Rows from expert 4 of block 3 of the audio encoder, named by matrix and row number. Rows with one number belong to one neuron. Each number is 500 + 40 x the weight over its row's rms, rounded and kept within 0 to 999. All counts start at 0. Numbers have three digits each. After the name is the row's rms in percent of the matrix's.
# up: expert up (encoder.blocks.3.mlp.up, 8x192x192), inputs 0-95
# down: expert down (encoder.blocks.3.mlp.down, 8x192x192, transposed), outputs 0-95
up.11 108:488524470511616465542529487487534509575472574505574510534501442511520470454509543427526479484510436470497504524555456466476550566478481529427528456520503523475467487494465478467455518498549501520485495560558524457513522552494395504462469435481536500461580438566489466540491462561497471518
up.12 099:466514496504475431470456448510533513459569522488447431486462562400474555505541514435507553526489549490481497550498535502525507495480436550556504573493495525505484535454533553479518501515492443531510440581462543508457507511498477488472565541455562496502477440492499424449452453537515491495
up.13 111:541489433556471493533512455511484546483471479484461435479458538445457516554488573547552470465523464520496516452506511492488445488532517414443523498472435480494463438437514524570466466499490532598479557478430499469537496502561512512533519490515423477510519567502535427479471503485458477460
up.14 111:458499528540557522509489485584561527512528470484482490526561545494552463449528492532497537517503479425489486575482549516520449476531506429473526450422458517542494464515485502513456532536466480466524439531492488531556507521540515419594474517447441576513517423382500474525485521519510452567
up.15 101:527517486518505411502524516395463463526536529460501487520583450453493493563532417451516445550404523488483554521589412391494529481506537482458591526548481474504499538474513455538508461470519546553481508465547476515509495525552512466481430466455464488495466510513527542487496520491496524495
up.16 133:524531448467558448519514577554486584518450399504590463496386495475521517499442521431502520515534490510449486531520502504435515537504504514542533525522493531513541480535488487461476491465409501522519513437538440474508502572454501529452498465568602483478515464472503459537474498509512475532
up.17 099:493520492457444516449503435437429569554601488449378477508505485570472468550499488481461493484542561521529524572528452517464538474499536485530529568539459438406512458512446496513501557573457497499548538538473502449490519465472575495522436509544463476499533519447505516433518511485473518486
up.18 107:493516502454468426501518561445553474577540416519525485557595498440486485514572422502516523528540546440464505474538536498459505498484521460539473512527533533479522433511520539503430458495454552479471581527487479526491471446472490503510560468577519485468544515471471527449520559513487523545
up.19 108:468504563513459539514450506494540493431474518471551424574503507502480512515509465517500514459502555480477526492524512496437434503477492457472502556563520474506509568500500516485490501446517525477497528556592492541487537460447512457546523480434428449469503458481544445488507480480528538481
up.20 124:497483466481482475481530550617548521468442584506421423559528440550502466537480537469497527440493445504519511425448482514500508561522562518517442472487461539406483510456506495475582534514498479522470461472431525489514514461451491533499537481635599490473489522485515491546547532516485492510
up.21 118:500432549496407544451493370482490541412502449506510484528483481511492512486496459550493516532451566468487509522453507450508485469457489452502545502521479491550515512519497564444524483527493458462461447494556475478469538514545591553473472532412485456549432442505524441417442508519531504506
up.22 109:471478500511480448481510464480534487446465609521515439540492486454538567557489501516513508494518465502523506488485438436494476489442496442542469498508517485464518494548503468540544485485517491461554470519444494507477536517496537557470565530531548506443507534511458461486541439477471486490
up.23 095:467517503490521473472450404466557499511498560467451507460515491486533568477449452478437537490476486499485467492530545470503449442547486497419523539511454540482512523481506482472538531467542511540491508471468480447538537542532502483532410481476534532508524541569510447497480448524527508456
up.24 104:548528500513538457493513607436488464538557415535480497522519454499476464524524509463511483496450455482515476486526465523521474546500498527501516508503523571443493427540500534441502605510496487492420469471541538519535506459555491479480496488476510464535542501535513518470522499456517536496
up.25 070:518525536550530417510480497476471503448521498480520488465520540549556510505555570512463522496584442489473474456496411511518521510514445454507520550478485482480486439527505553533523452558491510466416445447578466446477474448460485367519566486489504466455573429499536510410459572486523448535
up.26 111:482468501508458555538515504441506484492497446444470567553408444443458511517482527573541484508495454554442479459533518517469483522485507512471505542532524475542525452499508519436541448455477521444499459527555576495494460520503574486485528541496494525396524481463508508453559556532521441470
up.27 104:508456416481506442511561434470456492590454487485564535411519481522502527435499604510471496442542487551538518527475443596569485538503489443537543530446497462531459470432507518539493533483482476514476505487486553477547479456492506499425482454434552557511524505539602499475512538493540461473
up.28 104:565451535425507467536476572420514448477428517499532435533508467551420459495482469501499532532485449465489519495537470504547517454415499497488492469445436496538544518499522521463429430536580531531437489565531469459465430493427447514483475491557546551518483506550563525431489498486515496505
up.29 075:472487526400484520483566527535447534528442512450506487532530401505514463526446411479510489532596530493551433472543535450497492430510552526616580449524560510506555470494460491518469487497513547504526455466451479501510442470533463522530508459550543503484529456454503511509447529469482386493
up.30 095:583513465447490436492530580544569461404417531506586490471457549476495540511577507521489566426469495492469465501461537537471511555432468510533484482515524563443472453472528517558498489507470544520454409439544523489488459440501554527477461497475537449462489494496505541469474542525577487569
up.31 112:466463489454559455566547430516405539558541452485496493487522499514481495454524556503455513496442460513481496498540503524482489494516456440479514574491439441484493488551496487476418534480484524458454555544519543431522439528485492522478524515420477494508514582527526458515481547498507468476
up.32 097:490564476461443465481511446506488517477507480519412478520478528550529518504512444437537527525455453505588503452464553473468496506577583494509473486535446521531488574464486522535437587557467520520502473501466548468544482553518480482525540516463414509484496520489518481488430457527484559554
up.33 100:457481568527420489542546613406471444484501534527475578571449507498501490500458526509507473534437528498512432464586455413529455475455517480540465509449488514470544483519508553532512439474568551454547440523503446481531545508474537527538520519457490474449468524507493436442468454456442508514
up.34 099:510427497487513522479482558476454502456495473528460499505544575516490497513498504535507522441543510492489480605559595534540469545519495492457477467509504577492532478527558527496448481510549564511496471420576441480468424503537519533409494517536599494535520496546511490483435512512516434461
up.35 085:559436554508537448491452504481449520466534575511518530548528496523483458467540434483480553443544494482561543432480444494491490497452523566487499532498450523471505491494478535534480460438427511513488422538539520495537458530519553570501529472533558508508487521478451534534427573536520501505
up.36 127:484551532540465460503474489532449500424447539525477453475472481487497506492518517493445509512507492511546544501483547531459504473500521443540485477512412462502512484452506504485528487478579379436452463586461450497450493570481566513567544518549539491555473471481424463492546461499525556483
up.37 070:514524545531540438495537454506483530537533562478491424564455531462447501493489416499505523514475468433542520539492554505435561423509495499552510486549460516498549446430514530422497498512486519451521494484483461461461521537537447553554542507484483522446530483514443571518508447561525557535
up.38 097:462504445469458505485564458420433484508479492555511532500572503475534495511499541502530475494475477544461479484489487466608458431504492487479489517492509494531498475482559433513537531435512497485508467517505476489458510496507547498476483459523470512495553533514577464428483499516571455501
up.39 092:531500510461524504497484538554527468473517511554500397552572566439456418541450512561498467532545497516560414514478552492555423517497513517569470513476513541495543476542490470500469482500404515522531420526535507498505458527565527467550426518496548549375491491462493512461486495526539555450
up.40 084:460499451440534411522518511518459505526513484493467515521503476433521521555505503458429490523526499541519476496485545536492473500530476486497510478503528526559512496488513536481558554553565514475583495614410504491526572494483491545414574501476546521478441446531574474566467494525507509499
up.41 106:474444528414509494490530476481519577505514499479460548483453483508522520473505457566439523458474440526520538491488459506470499494514443428473511428473528475559551438483516583512530471554530585559472546482468564543516474438510513527545541493517553529507469516524489429517496454474519517463
up.42 076:472493533444493567550478528445481553456547488520490551394562487557490432475442434532485525455529533507509493484492512424480473519510500483469528548509461478449494538512478574452534476465526540546501558512503485563498488532490517447483583531412511508552545479582515483483488493502455561520
up.43 114:470546448462525519453483513605495508441471522557550459486505433521505501509493492512547508428430472593527450525527455476533449461550506483523468548505572458537479544532527436517572563455511476472579551486499584523449512489521517431482541510457466553541443456523526484456493490495511491489
up.44 107:405484493474489551545505508544458551494510548469534539496514466477539476566461564547493491463527536477464455526483494439524400535487514473557500479457522476461487482498483489589493458471439557537506533513538545453507533446505535494580466478491548524421486477542580498526568514506518453447
up.45 112:512571512501460435452468480506558511522519539499506555515512527534475573459539463504468510471414515474519475474581499514496482482465522529551487505471550533483540504529520506542487503434563470492504585470483491543491504498561467515506482509518564494504435483519471574551518532513482570509
up.46 132:461469470512452500481503503453526510496618505528583483491524533507478508531514543404548535558486472437446536547523515515507480501422488505448521514507550523554495527473486469484524447520474440593497505532466439517505512491498512445511466547527454501502461527431492519556514509526458474545
up.47 097:489515484407422487501533540541482495546527542478486448531530529428575487546552443499486509536499541504488545486453555530474487491517463475455459489478558546556560546461462503500413454420500538516456501506508524563506457447478528516530492450517566494502450530557581517559501515496524529492
up.48 107:474467472439575557512546455434467512477512505475517548579461533475490503468542434484471498510562563491490455518484422544520517519491438418542508489460501524548484575563502586500480468475414529564510572490540510565480416501442444486576482445543548458544494508561560506484537476520564535483
up.49 082:444427506554482485494561447485491563483507492502556409495503487538502496558512561546506481546431499541472523480532459442469543519529471483490584567500505503474416478520442469472550491504454523502479529526447507497515543462584424499463566492467507457479472509458542514463563468511429520457
up.50 129:500449502506567497485501480472482536500506497571514567516534484506535548481565421562473518577566548503525527509461580478541471514474528477504465422508510470484515481517504473430574494498563453538444592446509511479489538511488515529499540511494519487527435511457571517483497494530419441512
up.51 090:525472530422561549492513495590532463523530521475471495480508533461508478498503509518513515466472533480515510572521537458423521514508473473521483539470438480463531505487532531446530496505485558538477422593599541545511456569531543435504582556505500557426515493567554432452515513489432519505
up.52 126:563518548478468492542516479465534455563460466520507528498548481521484536493488504462488518531488533433456436528573552545489446525424499464528468502546459520459508442547528460480463503526518544495490517504418555568515556464484577531446495550538474472493555508490503481509543483504538548537
up.53 084:501560524429515503547472468507514445534501482531490509509517466482486527433471513549489507496475500483448512467512518475536485523444494525525550581523517548549502528509524504573503472491556497490432521536547464547508463452520557444527437581516541519560501452508517429446474475508465501497
up.54 081:470542538599541506518505399428437522468519458467449455585522489496508549428541415514561476548480490438543553457459536507502539481590497542478442440473479400498493504460609510553469498514517512497578573477521495544467504598524482529522499518494531465517490509499450591491518444449481501501
up.55 150:474550523510434490448522517498475519513453562514561518479432525534500525477513478504508499541443470552474499479514550542532424502530521534467487544534494449413513509494474534470451507499541566518508539484559439451457505505517462474560470513449349527484428439396456503551531499487544527431
up.56 080:568443476507458553517455469427463548452528468459487454510500457547550547525571428521544510468545493512429486467478521539497579465479498491530518576529528537563508458465455559525525462487510551452483511451553498561545495470426549558549567509561455474440530504468491502484587523488552514529
up.57 083:513497527423477531496480511502408576478503496511547429543417414488492443578535516450572426534509563529469425511484505520548481502586494555506577434498460486470448528536496482516487511510476547450440494503499486519512497516491509501551492475428517463501542421442470469547465501511526487476
up.58 102:507540470470462435474485444501509477487497477575492504499486506465499566532501530471506417460461469524480457472510532518514494499464487483499572581476474523482440477511562522444524534504425540527549515580438467504522486533465559474508566485511493505463521454558493450488467491474483530407
up.59 100:573539489502508483511540513561512510499458504423507446457532564503493536507506508475517552485500445555496506481512527527489469519430500616553523494437528474517597490491490447441474487520481513522526461436503513483493490538512501513490451537481455491482478500489527528457444521480547486482
up.60 088:443499497448547429477505517474508408482473546514531501482465529495519582547568589515452518477499502459517485531505546415522497486547501406501513508519498513472562514450524449459487478495490535478525504513492512467493552518506496470529541508511560528557490518446481510418476498528495550470
up.61 092:454534509475432542508542540497569508567436567448496545486528443457486480526527518451511477489397455448513531433525502455440492508521513482490500497488560397494488527475481426464509514498527412467487501479566478516505555507504517488527504493492542554515484508467488475478473442524507492433
up.62 095:539417537505523507537477508572534582507524477473496491512506419497495516524474590508509491495426537600522493457547491608529429473485519525454493479558449521426465503453494537521527544520426522423518526517572507436479473475466515487592467564429507507539561485522524490435552458513519428454
up.63 065:480523527472477448519448544513527517438494603507569510425569465507431563530505542553511530497470566549501507394472524521538417508503536481447552472523535493497495469389461459494461449531463513506475507512486427461544574526496492542514490470456539479509508487520470552474521492525544515451
up.64 102:501555523477406522502538530471545515519498536505492449475446460444494499498472528499475489532594448510461464543440580515484568508543533500495481498474455511490512587513421522534458493571452512527494423531442552535541500414490507544459432442412533428497504473465572503540506523496578518573
up.65 114:509479471354491498534510539483483509493448480522525540492459562523518465464532524541525436460427546482541498434493462481477498492512546465542520465533582569543552496506531552505489485504497474502524466500450438496470509500501548511411626451517546516527507492519479445531446499503513473528
up.66 097:514561439491435537474526425490518487507573466427492496536489572461479481492501555421465514502479522528521564459535502452471525424558556421454491511511508504416554540512482486537504528521521562545507541502551457445513465527502510443558489473487499470500470425391526462455461446472503493403
up.67 102:590505541504513510442502506500570408537517518537516518505520466491534479522475554471454510495412552499451548543534457469470469409518507552464454439485488418528504461499557571511504463500535548455454555444445537442508501472408550480487517574470476477558476467570435434527477523488431512576
up.68 113:476548559363529528570509456502429505474501505487509512526557408537516477481482564592535481474497515524472565553522510537484498469478518470523429499490514480490489466477522520500478550537531485426476476397546477443478598467525525460575502559526542487484461481500531474472437511471486527503
up.69 122:524435528430482460465475557499469426444445477566555535536507554534469501521495530440514485567508507401477438470484536517491598503490550515562491530574454494493486423451517456505445518543505522517403500519560473530529491465492567523530492571523551434483532481467498523478603476463439542501
up.70 092:483448522461509520581468495534519496477479517533474549527487471503476499500500501597491537556447474481463465486528505487548499555479538506476423506478522549462511465532510509535513551495443525567554432541487502404496500562426556541507475528584497499490496460523464520488497496526556509519
up.71 094:464498447474516518565486528451439444467537532499511489494478532507519501510527445430434438493515492546555573494523467504573459466560509456548523485527544570531503519508509521441505462471484470528596551489456544579460427546463508531555480527496549475534417471507458577470476502466516595440
up.72 083:490534513536473510491503470463434467478503556498496523583467508529463536479534469501482554514499487468505518441445491506488484506553485519441490476485485435415522512462558576593503507524527507528416475439520457506503601476451513564443497512551588543477506530503479522462416509508479452463
up.73 099:495519509476587486519467502484497529533439496476485471527538532549474452491481501539494514460500503524417431477506495438538471440555438514504551549497496536456514473480558469485557517537518424546465529503486534569504498456532551534481455505527527496536523448597586424471545467516580520421
up.74 089:452420508503554537490507478558538477556538492512426427497544462549522438520423476545433576507437480525528492531499554498514529585522458439555560501514431520456491468496504437533450525486517523505431519492479573478450482489557558482468533476533529525577507524474591491587531541501485480521
up.75 112:487496458451613496480507541551558522476476468524458506574437536566454525514468503520549480514538484605481485576441491487490467548497494490524475519491465499500495513532479472544531499486530468534506483500478514436517464528535527479568558535500467475544587443492472424544521490509501454505
up.76 105:499507491459504521514505527455454473466476556487469495501506520541447559514538449460531471490539556501565481499507521455545496443519496435477520487518504485518518519440451433534493515518512496516515452509454466549491516503585518517545553537531489531494548515491536504520527535504396520492
up.77 085:507443568454539538531474441476502461479433485553508551490492538469468505489460463421486480515545516552401492495458390418478527555491513545570507529550477448474509487505520467486509503512503431557517441449541506524513526465487570528473542517558519496529529518503496530501537476510499489571
up.78 104:490577519430508573489472464483463608536500479541388527490509496499465442463486455545502525480530498468529509486575517505457509546475446615492537501520486457527567556569434514521438465517443485557502536513519564555498413492524465507510504539498521518506518490566509489499502514471462495513
up.79 121:529479500477454454504516423553452476491433512443520524533631449458500552506541539496499485506586517513532555473574485508508497458481495483427508525532537526514535496521532490512503562485520465473506538536521524572516513399601486507451497443511476493457549484484497474484456467499415514446
down.11 116:515512450500456475495483506488488504556486439435551455444443495444503478532463547502532511572525443520517468521557527490489491521522454568541491551436478507507444544495441516484492476462514477436559473538528506571521545444452470511523576531499532492473524471507522525487502556532551505451
down.12 099:477398468498481544456521598530544492490529538449439472512436508485502504455565577535427500471459501521514506512504464488499542512521435524529531490542532486494531482547513446463565537466562530531442540492456505515509588436458501453457455479526520503478582556438524550474472504530567480480
down.13 106:496469467442480501458522492487576489509477501453474561491518530539502586561509518477554496524502547463434536503429514537493516507439481527454515473515493563511478507494456539499561528545506485442577433501441489498478419537499562463468459478578477438513509519496539520562459480469575546456
down.14 114:518488506477456468425532536536515454427481529565576539485450511524555479518530560435487498499519517520501530487523461586517571519407553458507567532404479538536499440495487512539563468461506530463562467513529489474499422516450516511456497434475492563440457553504521513452488459510548452471
down.15 105:507466520500481568452561421501502484570485557450518483457474465526512501458480503472506546536486560466454473547534605460430551480563487540450483521482566516450589442458472509495448480478518474550596502529455488444385530441504515472530556531504486533590499439490479512412569458427490438536
down.16 136:560538497527515492485556483537436551588440537530517483510424468467508483517554448493558478470519466483488447465530449581507442540480551503495554515434559520511517516531507524562490503519465497468533548485546478507588480433520414427588564556521514474493491499553568490535537481521587505475
down.17 106:541469538495528478514438558484486504499534448482495448613419536480485540551537577472489504522529588535451491474471464512511535499435533554558463475603516496543477517486466504447490557497472510492473431489538530579470484459485497516559560511495462502457520543472481539511501480491559466506
down.18 102:433508492547526499527499517569504436508535544505427492535483520564476524517441488461485533524440451507438564464601502592455411451444494535447498547495457492471485552531529444494527526489492527495504486519471447447485525564522461474521542473439380504509516468478456502552458549493549450468
down.19 106:488495506492557404508543561453549475473456499495568576546463484457486447456540559514466483505483495546477432550480492475501540537486456437442473478514515492540496404521471547493471452556429514500479443466461490487518540582520562557483544523541479452524428573500548402496524515481464472534
down.20 113:395460433515553586557516529527543439500449534527445462461553604507525550519449461482487593533477567514564475497528493398486425557534509507541460527521484499478533513549485470460516540549464408446509473488490506526475474496491498493559520554548518461439498509539512428504500532546454475492
down.21 118:502461539475512476529514566511432480490562507468531473465444517499483480430460510493501473530518469453468478462482610395487511469537486540407453466539506542445525548555557563468555511404480551497519551514453559546487474470530553477523527480510584555519563467491517480549487484472482468522
down.22 128:479451513481510452475498550479417486505533436557468432456455470482627488443494470556496492493486528475558558527465514510464505463577504540521494501581506530448534484477420569491541514492467419493507472469521474496540574486481540452522468524457449428515497561552569455515486470552429482523
down.23 100:518481519466505433506457485535545549528483442508477451503468536488491539530510458544524502523562567482502493533433495475480459505544516521515515524539493477587512465465628475507486545533553499476494468484501552535463487485482522497504504559536440410550498437480520500563504508527396455510
down.24 104:515478489501433479538462488499480591537499531471520488502529505473512512485498510477511515534435515457491498494512533465513452485557465488461567545518495473519516511450445466513506466484533487448470499488506525495410411545489452411508543418464498541501490516483449548464498529481530437459
down.25 070:564511535491502545503471461476487478466473518503552496456507491474574508526515480476491499560531563520532497513528532534496462517496510452463564439462537451535478460571510524516486499476620508457515567452508521557447520550530506554491456481539425548495506548471454500411500486496536475514
down.26 103:521531486524529476581474527513483531503489482488522433562451418467450508450495436490469501516421555464528497514560560472452474572479452520517432545535463446527496455510472480452447525556453508498534521546547445519489507474492492505465543491533414497431523534452533472541497514510499456458
down.27 097:477494505540576537529529543547525509491490494490554503559482467529437504490511526516572499450453497547526507510528663479532517499470483588410524428522530463429472568496475546451526500496532493503530521516533529522461503515582487479513497490515466498508527538421514527551540595469546504483
down.28 105:514520498504515489484509483484509523513511546523525448505410510591550499467498382480464507488509547438540433478438534498508499526470494511523441490450563446448516477583486467469537529469498474496499544515543499537489505496506507468504463519543537458552556473483542438508525480489417420484
down.29 079:484466436521464475537486429513492448500469557521466538532463579545506413463503513569548563469560570498443501499528458466536434475476517476534465468497496449525539502509565482484495496514481448497528504521480479603470467437527522471498573487488538520476572460583521492567472490502485458588
down.30 090:536481504508522499446454491497559505560498498482532447530527471550559450506465468469476507520498507493566525501420442553514463598522495534447471570478478449445441510483482500523511489564483631410582544459522557495540496497467471466470545535570486534448511505466518478504477502497463502502
down.31 099:510490468511505486544532539440490491464504552493469547499493484549454502508490474485494454475500456462505456545477575568471442428532527510425541476513476455514518510576431481476513485503494408506454488535490453493517514517561479500494644494489441432473503589451437499473491565491517494422
down.32 102:521561489547468510498544492471508508520519531491476625472514492496492456471519605452453536502508499517427524462418464567508490475454474442574532568479429491483500529486518519525535525529520426536547465404488509480463493471471503513492456532488484515619548514435479551526463506484559488500
down.33 094:542447496505466440576479426490521566550517537531557471513508433480576470458495477503510493489464453502487467596488534494517513474476465440468522447501504474423552506498503439458524521490483482534483503466453539525537444527444519527576540571470480475464494409489545473518466535457436498446
down.34 101:509542559500450473494463466515516492436510560494511481574485490497576426505550490470537518452436490515523586459504415510487460522422505480462526489525537428452486548481528529533460534478483523469530535504510482506529474525533555536451438507504482460479506527497501478542510456515503495488
down.35 085:505481526532524525552425490463522475522474469475458431513484525593539458488526461492440500514490481506514470491488555461493464459518551478511479459556483463555499517481417477472520460497422488488468421431544516491508487429564548501528455448573535528462443489500517480488544468535508500576
down.36 141:451436566420545486479461498504467494496493490497482458547468477481556472549440515498565525430560446406473562448497472479486444480543505547440475395506532475436498497452544576526517442481520494576441506527543527467514488505420465455494481494505488518532493497523533522553590507469480465496
down.37 066:507510512510519524492486540494570447502512512417468463452491473500440505478537494518428539506580448521483520443548556447404549485551462527527446549409483536537471483475538494451564482438490468481510477543572545545438535467556511430482526501495565509470492517463482515552470490520478535532
down.38 096:530550549466497503501529488445508510475498520468545488464505499480511523494410508490471538495551534588557502548435487518510618504537557562439550464526453496487528573465568544424463517505465450517479540485481420492501471474541467488490538535543481416468440512531502474519510536516463500536
down.39 097:507479442463548493448500552458549526553461493473544435495483431513526533403496524505426449528501480446494490421521485554476568480601509491541432546484525494500555499414460378456612510514484535488526511531571529471473446462513452551511438502480462413451512494475532575485445485526553488527
down.40 086:497488545513525563539528469522537513462554530468514480522466536483451523558515495489523559521464495493464457556505448467496459528538465480479397506472455560437560515496538458527465530470492455573464600564459441626507490449455459415488465560502509495473488491506533411574485452488489460520
down.41 108:518518517541529463541515526479598452507530472430488499518504509455458525498546467425523518491491552578448487569495529407572514525484458430509483478522492510535454489509498494490516469483377522476493497504432464535513516535468483428495494567459485491525528512475541471568464539503502548488
down.42 078:511416482539487482522546506431512523493451444530519473421500523544484575499483573555540497521465504480496444521489494461471561537484550470547489506528566439530544465499561501474493474477489416508471528431469509568498495522563569417538528475533493546481451526478537505513475540499468402477
down.43 118:459524518493487543439534430591507527476573520543450540485496474531529516453433451449493506518410515490517497490446538484507487559578541466504446484531545490523534492527506469491485478497453481576486453463566518500598415562455501503524544502547433533478595404501479514507495525461516518559
down.44 110:490407483465472510492519481484470490540534513490519524532501472475494465509527532549507544492530508505547437524464556526495579497578510592426477460577473553552521495498467534502548502550511451512465473475455486426538473452491501473540531518470451493377584504531541508545488510484507421481
down.45 118:483537426485521520521482415524508564564491564473449493454513554477498503520488418503545472537498456464497506461404494511490548510456450526443479480458483574517589429510439476458472548558443536472521494479483464494498516564450486484505531529512530489509546465497541518485528546517474523511
down.46 134:533462470514499495577508479476567450512591606481509512527464501479495491455572449482506527538502462568520470543529558495472519475466464492494521491481536522568483489570480479502477447502547564554473519547519463440440585456508463578561487443561488518485482436447475488509503558503557454473
down.47 109:477474471476511441409516540468592410519494411532471549520490534464475558464506479488490482576425565562445490479489512493514497498517515527521493555497467555514557470557489492515510518497459536463505494471427437492482517553507553524487513557416484498544444502404513463516512542443491462549
down.48 108:573502495493555429455533467436496587544492509531541508564504571522479467442486495540511507526433508522506470487477539494439528480552498483461450520516463523527539482544530497501483499435490585542441517453441452462515477567565432539521414538459545494460538475549474488532506446469444488496
down.49 085:454502537451413431469463498545532521500484498488475499504458513516535498535529447575521544480529511430487493558500517588463464533477437512515524464514513503466476450534501511496524422459643511523444554479436545530479496489455439537444495538520462449499434518531523575502500482526471484522
down.50 127:454478542513472490508516550518444376494497509475497502575541542513500496512513483460515440423527462514468516573520466515439458502484505476398472483458461453487509600502573516499458459438487559515460507478463403522471509482521468511528464466495560428523538513568526458526552527508525553536
down.51 091:492484444543529493541508536518531470509437446505463494484405508530533488536442502515500561570513481460567482541494561522517574608544497480545478568468482437509599490497541469446604550532468560491517540549537491434469565570520528510570459547520509448533457502513440592516507481537461489485
down.52 123:534547480539464502481550524489499505498474465472486479505508500484536520467556499517462542425563562499531495513514462499491511461490457506464478451501511481562446445483564428560514460484492566521473552466467575463486497451491477427458580505458464490434489465529488515484483568503546527462
down.53 089:560456504550446489562513427510509464509490533447470498564463503516532492541464486515610487497516450524503403535474529531508490494417579512498517530512515580513545449465540484509536434497488605482540493514459541454439556505463567506469532538492502483440516538504462511517475490425555493554
down.54 081:515468498497549524476514498471589514526472545450466496539490474487448480511463476496504567475505466495485460469452571478447533426524474576500512481438483533558462500458556457471509529382478502506478508554495456518520451542562508495447495485423590441487471538536521558535526473545457505495
down.55 143:482531489440497475529450521508497483503511481513562516483482577621517446481528491543562478549474505537443515523414467440503559493505500500532519407512546495460555495499549554490488435446467444488566520564475538512519463482531556463411524469444504495475489523543521490478507491495408495476
down.56 088:570517555511555515496569495461517462539488605435460528427520511524512462590485468512510546533462516550484426463482541522449471435501514509534436506458424482515504457508402540468472528466501511501431484462468492457475528508519529602561528494448502514469512539471484463531474508487515515509
down.57 081:546425490466565560481469437449467485498515469515508478527477532529502505538527502569521513448488554500554500471540506509519448448482490504485562506551541518543509453574500472497464501538510547491614414510474461535485464491507577455548520442510498468523495530565568481473451476501506450545
down.58 100:497450494517546499519573544541531494492520475512489520619442545461530525451424514530443531498497442533488560489455573498434542499508474582522500564532562578519441480540504442424534493530508464561485398485530515548553454557499508488504496482509541477433531577474480531517391470515523479471
down.59 095:417432461469512470452490500489537496464572560534451492501527522517470506507553477570526537524446503504542479441510513498512502561510574482585605479510456519472533481487471478505520540487556549494551513503579569516521505521470550495534495476507485547477480465492484564490547510467504506504
down.60 087:498557476539536487579511456558526547566544458445497499484587426456464505481522442474525451545534516504548521476468540549500548432517522491500495491393465525500528555443527507529591525559451478474492450475496521504480596552524539483460471451563547588501502469428558507537512597500488484540
down.61 098:446477425458509522510525481456527464489433493525425453596523533495525493468526566463539428404508518514471570557523518487482463519447477488569550534545524483463517496428505575486473506507454498456519479595493579547477480529523541479479494525515431447494467499533530493480496599504472490469
down.62 089:503526500505455538533493433467465560446472517486496502486490482541559478524541468567553477505595461514480503527524616491451495503500521525490581465535525464503510478578501471572499410479558569481542491497513546524489526579474539495487508516609483536453416506449462503482511537420569552474
down.63 070:439488479516497536516511489527483539493468536426465503456471476479501470506531481518537505583539447517445454493484539501508486532551491540556496508533440536506451499418560513517513507525481463519524447496493488477479465560450487520543499468503443479511523537440430508536555519530461400577
down.64 104:523508474561448510422578518467572480534549549448530505544547495445527467492528477449460510523404616518481471504470466478457450473436517524575500508470436498487441427511454412514505473503553467539430454481450508479473501467462536511463475561518472497501446462498454499536522444478482421543
down.65 119:563499514496517531522473480491508527520534544530460510486555557491518434473546482515476532495470507450519405493538486493471499456515511500448572523478468500584596548542548460509549535470482500435527496489428446442510530510528503506495520536476506501490492505488489481527533517483509451514
down.66 096:509488563431473410463509478461453489521546505561517529443491464445530528558493493451487477552531505518502589418466543494518495392513501455532479484555515508506588432434499473460546475506546519509540540533505527503490556475524600497396481567461528558522519491468562499534454505561553541431
down.67 100:476574445544459513422490481538570455490560459525504531562444526452448554511448559511512558542579506466537407500458477440522503462437461431470520556553547567497481471522449540500420504479577490483466485465505580498502489490578490496404519586499528512524524491449502472468484518554440502485
down.68 111:436470510527497501512521439416523424423534496498506494604486498484432435522510505507499498522529518564537533509521419465476446530507547562523572510510462514481477534513516565530538587544470453486458522517473470515443506570592510549548521472522516502541507510543504455575535540463512514453
down.69 117:525584590544520523581534519509514491523515511509493478514503511527402513480547561511595496453522431529472493518486553545470445536460532531378515515470469484516536506501542446478503483552490546548507510498573511419572415510515489503484510467521536497504527457515419479547477562550525541502
down.70 093:441470525548502530467520463504544484505525480445476424484489524504568499429456456517467563473544533613593461564543456546507506541555487561508521476485481454445569529571461500517514464452515509404529492473496485480515469506501485568539467571465488485452489519622486520588513470544550519521
down.71 099:520535506430539459423480498462507524467485413422561465581536487508502506497551468501494502470523504516500473505480556424487537421534547452552495470530486463447479472422538486514496546410526448428438468486486507530506483439459482560463462509479536523489518483448470485540520508488480522556
down.72 081:506541435476521580495497469513540402512508540422462447516479491483525536536533499439532492553470509473453439489470557487502483530530470474505537475432483507556517451458523428504529543538470501489531514498501431510539442509568515524464433511565541487486543543513543463602555492505487472560
down.73 095:485470571480523464479529523490515536560517559507498567508488460435396464521435527487538396480526467514532539525492535524455478546546483543515502495482478496559504523575494510502459492535474497513497435556446478476571465569512485508464511547512492468474503495449509542505503546565489501521
down.74 091:426566477474457445579541562494477517469458477421486502491496541472417579545536471486527489555502501459510531512495484532465523530550523519485493539510517516515534540457533482442541451527512401505494408524491514435495575439498472550491486487465531488478602494437508528516479500457463502502
down.75 114:549517470510564426566489451446543477513538485557472515474482531520495547498609471511529500541498523529451533478436502476535508558487488502551479466531628446539552460485504496505539500556492558525510459523537471479513551501466476462519520476506451441461423537597550526467457489446496555575
down.76 097:497420490462512470472558453500494532519477564469481485493560505581472489528482566457483493502527432456470492470407489565523527466392486521571534484520510561397508529454484520463518562516526400514469436437553548489499460484496479492551516510449535486563475553471510526542402485474541480519
down.77 084:482457472426535496495480570518459504539430462530506492430529514519519461534498460553530481488506480472525479521509515521435504568445471490481498471445450495469480433450497534461495513526536614441476459529534569427493582517505460544496546523485554501499538478551509547515477533438522573540
down.78 108:474429459495502461519475551526428523486492468502483521473448511528488453559512518541521486474465548481498478474510410480427474517480477451498479510568506500434470505605401498505550516518467531478459486498504486545520465492449495468506497472535517590549445556565440480516481539519523466497
down.79 113:474517512525444453441502534506511433528443461402464472471484443413520538473472525496570513465532539431598491505538514446517414518449489506479505423504542467443495516500472418476485540497561510488488520500431508539508511513504483527499527519483505488530503485471535537519513500490445519542